Weights of a small image classifier: trained on simulated stained blood smears.
Rows from block 3 of a small image classifier, named by matrix and row number. Rows with one number belong to one channel. Each number is 500 + 40 x the weight over its row's rms, rounded and kept within 0 to 999. All counts start at 0. Numbers have three digits each.
Before each channel's rows are labels from the 100 images, of 14848, where the channel reaches its highest value: "top examples" is what is common among them; "lies over" is the class under the peak. Only what is clearly more common there than usual is listed. The data: simulated stained blood smears.
# convs0: first 3x3 conv (model.blocks.3.convs.0.weight, 240x240x3x3, each kernel summed), inputs 160-239
# convs1: second 3x3 conv (model.blocks.3.convs.1.weight, 240x240x3x3, transposed, each kernel summed), outputs 160-239

top examples: dark grains
lies over: large cell
convs0.10:491522473479322399518498478375505466513485449487481472473537492494488466546455428506507479526485463424488546471485509481469512476415423474476448512385489511470496455496350491582458456452499500443493464483471469578549493484520528504450458460
convs1.10:505473558434481450453496455421467586468468539488452442546501516481444525552528482538463578461512527550464543445488493500405471506611485450488421555491454450564515449484491497576532543482520460542498516501465468508510494446489478426532470557

top examples: kidney-shaped nucleus
lies over: large cell; nucleus
convs0.101:489549558502674435547494501503542537528511526554503502525418503502506519503531502483547339551466534498543527496496531527461535497487526496541503492593530534489504526500543482446531531461525550461513521503475496516524502494552538458396493605
convs1.101:474470568423474547465494421466471575466425539518423433548533508444452528553531506504465520463503528544539526449435518523458468472586542425508466502476493467537457449472463502526546554524539472501501533442493444534479460435484472444533483498

top examples: dark grains; kidney-shaped nucleus
lies over: large cell
convs0.43:456538504480488429530473490378496482507472483499488459494533441463468522531505444550499487500338503503480543491455500501446507452462429452497446552437505502478462458424429445577495483448498497546528524451480437535532455488525518483522463602
convs1.43:476462523428457492460511435425462539475425516505425445540555495438446523593523508492450550463516515544514540442452504512454458485575480418490465478481463453557470433477440508549524542516517470471483522459461456569498459430476466443530458458

top examples: dark grains
lies over: small cell
convs0.124:443507497490439553508420499416509498517474497496494492498570402412453498505503444507499573504386485504524483498430504515453512431504532454502501509464570510483433446438447453594500506547487503516515498403510445499591422499503510479560464496
convs1.124:479484442487486443485503467335485422484462474484474468480506479491437500479494489467476499477487487475444461474488482476387481492454450463477429470429504482434493503518405495480490502512479476479479499493410438474512473486488488530502401420

top examples: two lobes with orange grains
lies over: large cell
convs0.216:543451453536486470454536530523453451464535451459533537452474546540536455462452482446454507456524450454528456538537455476484449544451458538450535450458467452541539474554469540458456453520451454472444448543502536457455537532446449477511535527
convs1.216:550524444467592409524559461494517440536454467494460472472478498452455495541497586522521521513558497438442538459469514460508526512490477463488471530436449522531458591485507564551472489429471497489524501465485472538540463454520522556473468590

top examples: two lobes with orange grains
lies over: large cell
convs0.8:542442437529475457444524520506451441472518449449521526441515527521512452448449496446444522446528439446528459522529446465495453548461470527445531451467475457521513488553468539521453465519440446455454439525490524447479512518450458485524518514
convs1.8:521529481469594393523571453485525447521442488506456458503507491456451505553501574531522495521559505463449552444463519470462536498520479459491470535402479529501445577489523546540494508460491486488511511457480451539540453448528523565468451542

top examples: two lobes with orange grains
lies over: large cell
convs0.149:537448446530484481453525531521452441468533446453529535449475537534529452457449485449449515450512446441534456535532449475486451539445460532448536447440474456540532475549455533476454458526448454473449446533499529451470529530445449468520532521
convs1.149:535522450466578409524562463502514431528448481494451466489480492441447496542500572527515525515542498441449543445470516462495529500492470467488467530420459524512447568478503555543485499451475495493525509449485461537543450452527523566484464586

top examples: kidney-shaped nucleus
lies over: large cell
convs0.98:505563541476517530561512472464553536552481529553483470536488470477474534557533471541559479554500534511468545476493557550468551495498489469548465540517558552498482494501505509545522515455540551504549536492464462561569476491552556516471467473
convs1.98:467483482531423635474456533514472469489539510497526542512536499517540518472527472461477572466490495487540432533527483495511466487492402539487540471449507473496538424522388492543531530529474476438487510508492551457505533542480475443591551390

top examples: band-shaped nucleus
lies over: large cell
convs0.165:485450434461471428447488460419448459459464432432440469430520496483483447486440498464458501448511433457482491444466430472428468492493500465428458467463464460491482492500458496522460480477427453473451443482449471470502486437451473495517476514
convs1.165:526498518453571407498580447448484527488444505470438446528515491460457512532523575543482483481592522519446555440451463427431499530564511446474453522420494501492437585531532582480517537455492450501481515477459452528510462435485473550454449533

top examples: kidney-shaped nucleus
lies over: large cell
convs0.233:509516498457445390514502496358504486510480484506479447490412482482478493515494493505503389512440493453474516471485503494356508511460525443500425518462478504509482502552445543470491489439507507488503494490423435524515481478514512499478434481
convs1.233:518462552448477515459491466402474567467459530506454450535468500436403518551523481506460507480492522561499515470485499513469469518590593441494448504519458461554485455503505536520536539502529490497479517472467432526439417466470467446505451529

top examples: lobed nucleus
lies over: large cell
convs0.42:505447437507456510447497498475457452467497457451499497453444488479483436474445510475455464451501436455426473510494457464468454502475515491457502474431472459483490511502512522462467465458432448494466442487502478471479482511438445526460490431
convs1.42:514463478539481505469486529511459493468538502471529542501509473493553500459518512456458487456475470485562458550522446465540461525527502537461546462353481455438507510561419567448514519580455449423453498506501530465463511546466465546500555479

top examples: two lobes with orange grains
lies over: small cell
convs0.38:587486472530534445485554519543484480483538481487515525481432528580566484484480562486487420480561484492474495521573483484521480583475446564482527484526466484522564553546520555447479480416477483486479478583490574485472570516482486540439557486
convs1.38:550452516495567445452550486598452531460479511468467517517481532526540497540511543507457507461584492522501519476507454524584453538544511515472555485473432449527511501521538554532518533512474459485471497529556549513453549451459459457485574597

top examples: dark grains
lies over: large cell
convs0.93:488511486485458434501496497375491487509478456500486452457488477483489472515460437441504479496416450402431498471484503484419492475373415455491433473433532496443482473489453494511446434455491495448458472488436447525532485486496514478459450510
convs1.93:494459549424449510459521449485452583469452520482434448536540509445439514573526495509455546463521521557529550440480491506503469503611559427484464533496467445578479437483444508548530536536508464493490509474507466552490459429468462430530494520

top examples: dark grains
lies over: large cell
convs0.44:519518482493510444519520497442500463520506444510511495448587536531525445526452426428528520527519441379473521485522525516475505508351350514489500458487558501475513484491481474594424441528507513416470452528517521548565528482514533457523500556
convs1.44:490504504437397533485508461460474537500470499468468462516543506482483514577506510529482573461509495515515565447474508510480484496561468449470514561454465490592487412442380483574518498538494471487503489493488512542561483442461474431579476503

top examples: two lobes with orange grains
lies over: small cell
convs0.24:566482491552529513477576546544491490502556489494543549493371575570566497482497496478486412478583487487489491543564489525515481574493438567496553479488496490582561507561513558430500510445491484492476497576508565480479572536484482511485565532
convs1.24:561459465499588437466560489559453474463472459453479506485492556520509463537478616516461569465594470476474537466504472503563478518493491514445517504427380471532484607455549532530460481487448463511466471513566519530469530455474474530536520588

top examples: dark grains
lies over: small cell
convs0.46:464479458478458581478462492423474464479479477462486482473588455452474475480477466490470610465421461495518477481453467488454479449493529451467493495439588481464465478441472455581483491559452467514495471439526461469578466489471475490549487518
convs1.46:445492493431447440493466434381484462488446483490451427498478453451435498496500490489490454477455503492449482455456486464442488455495439413487398487434484489456468499504405457483492505491495474482500504450445427484479439450497496534468429407

top examples: two lobes with orange grains
lies over: large cell
convs0.60:511450441527428474447507520548451447460521445445521535431468499509514454463453468453453479446499449448514475534515445437526457517458480525447556468442465455485513476519461512449456479488428450470457445512531519458459503530452452509471519483
convs1.60:485461480532479571458446537539460508467543512476532527501522518537540509443518416460467506468412471499540436540523459493555452496533371537473534449452568457438535406528473474428524526539474479447457489529526536442458532538453453515545542467

top examples: two lobes with orange grains
lies over: large cell
convs0.91:553449461531478464453544524524457462468532456461528534456455557547538453467454481453459472459557450453529466533539455475517457552441458537457538452444463455542542487548452552456458462506457457470447455544522541460470543527454462483527535559
convs1.91:541523492470618420521588466498515493534447481494453461506469516468462496554499590534519538517587501466440540449469516481498530517500500470488468536419465521547453583471555564547484494449502502505513503485485453538543473452518525565511471591

top examples: kidney-shaped nucleus
lies over: large cell
convs0.56:511539570515581545539510510565539552532518561557512514556529521519527558499562547512539519539502577573561518515515544540531540508525511520553514514538571538529519538507564500474548534542559549535553564516523518508546523511543537471489515581
convs1.56:485444542456428568436489465499435537457454515457451467515507497443471514536510514466440530440492501550540499463477464487466452487568503456468544475431480438529453450471405505502522530538476438450480508455485487504483459454428434447544504486

top examples: two lobes with orange grains
lies over: large cell
convs0.134:498446450481500511468492490466462423485490451467484486461471529503500473483472480461438505446469456462573476487479440503449457489420474473455479462406495461527507480499411506421468473583457455527465461500495495470485509484460459460535498574
convs1.134:534538501449559447532565450479516506517438494506435452522480485438456500548501570528512518524544506485448563437471523468502534503560562450497461527424479536449439555482526568481493505453499507523509510459489452545523448441532520574477464537

top examples: kidney-shaped nucleus
lies over: large cell
convs0.33:459544539520547557539456509541538517530514543542512537548522460470523557507553490548526523526434555566552501524468539565530540455537491510540546544538569536454493481444561447532532529544537536565559551468536521505563504512547540453552526534
convs1.33:454483425527395508480449521471476404500524446472524517447517417479511466488477521440466435466465459422477457531508470450445477473432449519462514457387471473443492520521381492466451467480449448415474473480440504475531484543480489551464496395

top examples: kidney-shaped nucleus
lies over: large cell
convs0.77:512559554504529519554512515477554550553512545560516494559523526522521534537534500518562549565498551496508540501517566534492553506426434515556491525538548549537514515476527469533525504528573562498541538522498514550557525495553551458508504515
convs1.77:477482505441420537474470441497469519481455489467455451489536507450475487539490477502455559446482482505542529448448491510473481469537507435466489531468473478557474448454380460573489498526468438448507483447481499536532467444474470430589517491

top examples: two lobes with orange grains
lies over: small cell
convs0.118:578487488527540443491576520540493501490544492498517528497438532584575491490490570489492421486570489505479498521575486497526489578496453565492528486531466489526569579552529555449496498409487490487484487587499568492475580518491493540440562499
convs1.118:543452509488568452456547483601450524465472507453468507508491545520529483544506541526458517449578487513494535475504441527602453532534509508458538504466433452539503516521544541540505522516455449495469481526569537529457542454458463463495562594

top examples: kidney-shaped nucleus
lies over: nucleus
convs0.131:483516520451556458520504508430508503509475502514487467505368487487461510493506503479512415518431509447484505450472512496377516498468520450512440509503502513485477491529515510403498488472526511460508511470397454503506469474511508484438458530
convs1.131:496469580444452524465498469477479594469466537508451458555511507444458523578543494507468507478523545572536556466488511512495472500628572440513489522519449463578481435484480503531570547507535484487507521480505479555453451453466469421518506516

top examples: kidney-shaped nucleus
lies over: large cell
convs0.99:531544556525546535544528520543546553549531552555519528553538541534538550512553544515548537543540559551541520525532548551529543532524469533550523522533564544547529543523547520497544533549552545532548553535519534515553537524546545474504529558
convs1.99:494449442489433559443489513518445424463497480444502509479513503479515490521489515471438545450480466465548510488495458485481460499468468504461552491413481449536480468476391495516489481550435437421480487487485522496497489480445448448558518491

top examples: kidney-shaped nucleus
lies over: large cell
convs0.173:499554542481543502559496475463549535546482528552490469551490474481476535550538485559540467550493553527467537481483546552467552484492482473547472551529556543501480483487502497518517492449547547524554545486472470555580469490559555515473466459
convs1.173:439472491491420581480463480479474496477501523508474507532516513444532526562540472479470551470480485505549421506451475500490471482511451493483515493432469469533493401532389509567539554530480464435473525442464518517497498516489481440599550422

top examples: band-shaped nucleus
lies over: large cell
convs0.17:493445441460490453460484480422452451468465444451463461449520494483474451493444513455444502464511441454481496455474435471398457494467500463447465472482482461507479484484481469525453469490440452502445447475428476467499483456444471480503476497
convs1.17:518485534445582395485582432441481528471440517492434450524514481460466513521526570550480474473595515519451544442442481460415501501561515450477456506430483491467454581517534571468521536447499443497489519460454450514507469432509478540441458507

top examples: kidney-shaped nucleus
lies over: large cell; nucleus
convs0.21:511502528501532516505490501503510520500504510520502504507290508504503504484511535468519350522470515462503501498503513517463508518480550504518498477524479508521507513528520513425516505456518519477493503502446504496471500496505505471473496505
convs1.21:522502550494509464501519495495510558495488545519497497530394514497484534522542520528513406509529541528477527491500514497496514524600562495531502520538413514556491504500496515454562555429520526497523526508478494517415488486514505475473497528

top examples: kidney-shaped nucleus
lies over: large cell
convs0.158:530547566522538535546526525526550562546526555561527519557500534533532558508557541540551517547526560555531519525530551544530546523545507524555518532540555548543531548517544516481550546526561552542548559533525530519543535521545545480513527559
convs1.158:492446456499424550456476507522455442467493470455506516473501510495510472523483508490442537448481463451563517491502467478483476502458458507468532505395460459539491472477389496508468467555459446421473482499495516511492496479460458449571516495

top examples: two lobes with orange grains
lies over: small cell
convs0.133:583494481526554446493572521518497482496533495494515523479432542574565496491492591499491402492568487501488508513568489510497496582497467558492522494535479497543558581548556550453495493421482495481494486589469565496483576507499496533439551491
convs1.133:555449511495574457452567489569449522467478497448476500498483560528518477539495550535454504457593475510456536471508442531564452550538520510452526519471433453550499540520561558526495518491452455502466479534555527534456542460451459468489531599

top examples: kidney-shaped nucleus
lies over: large cell; nucleus
convs0.170:493511502459448410518487467391494513500460482492471446506449464466452488558487450522498433522457496465453554473465498478421505495490548443493430530463473500484472464535434534433487482411519500488498498477445432567482461477510508531444422473
convs1.170:512481555455436515478472466416483568475474549518472489561501501417458532567553463531474522484499530559501554485462521537461473504609567446505482538510444476575477449497496519549562568485543503483492536451493455542456422474498489438516497501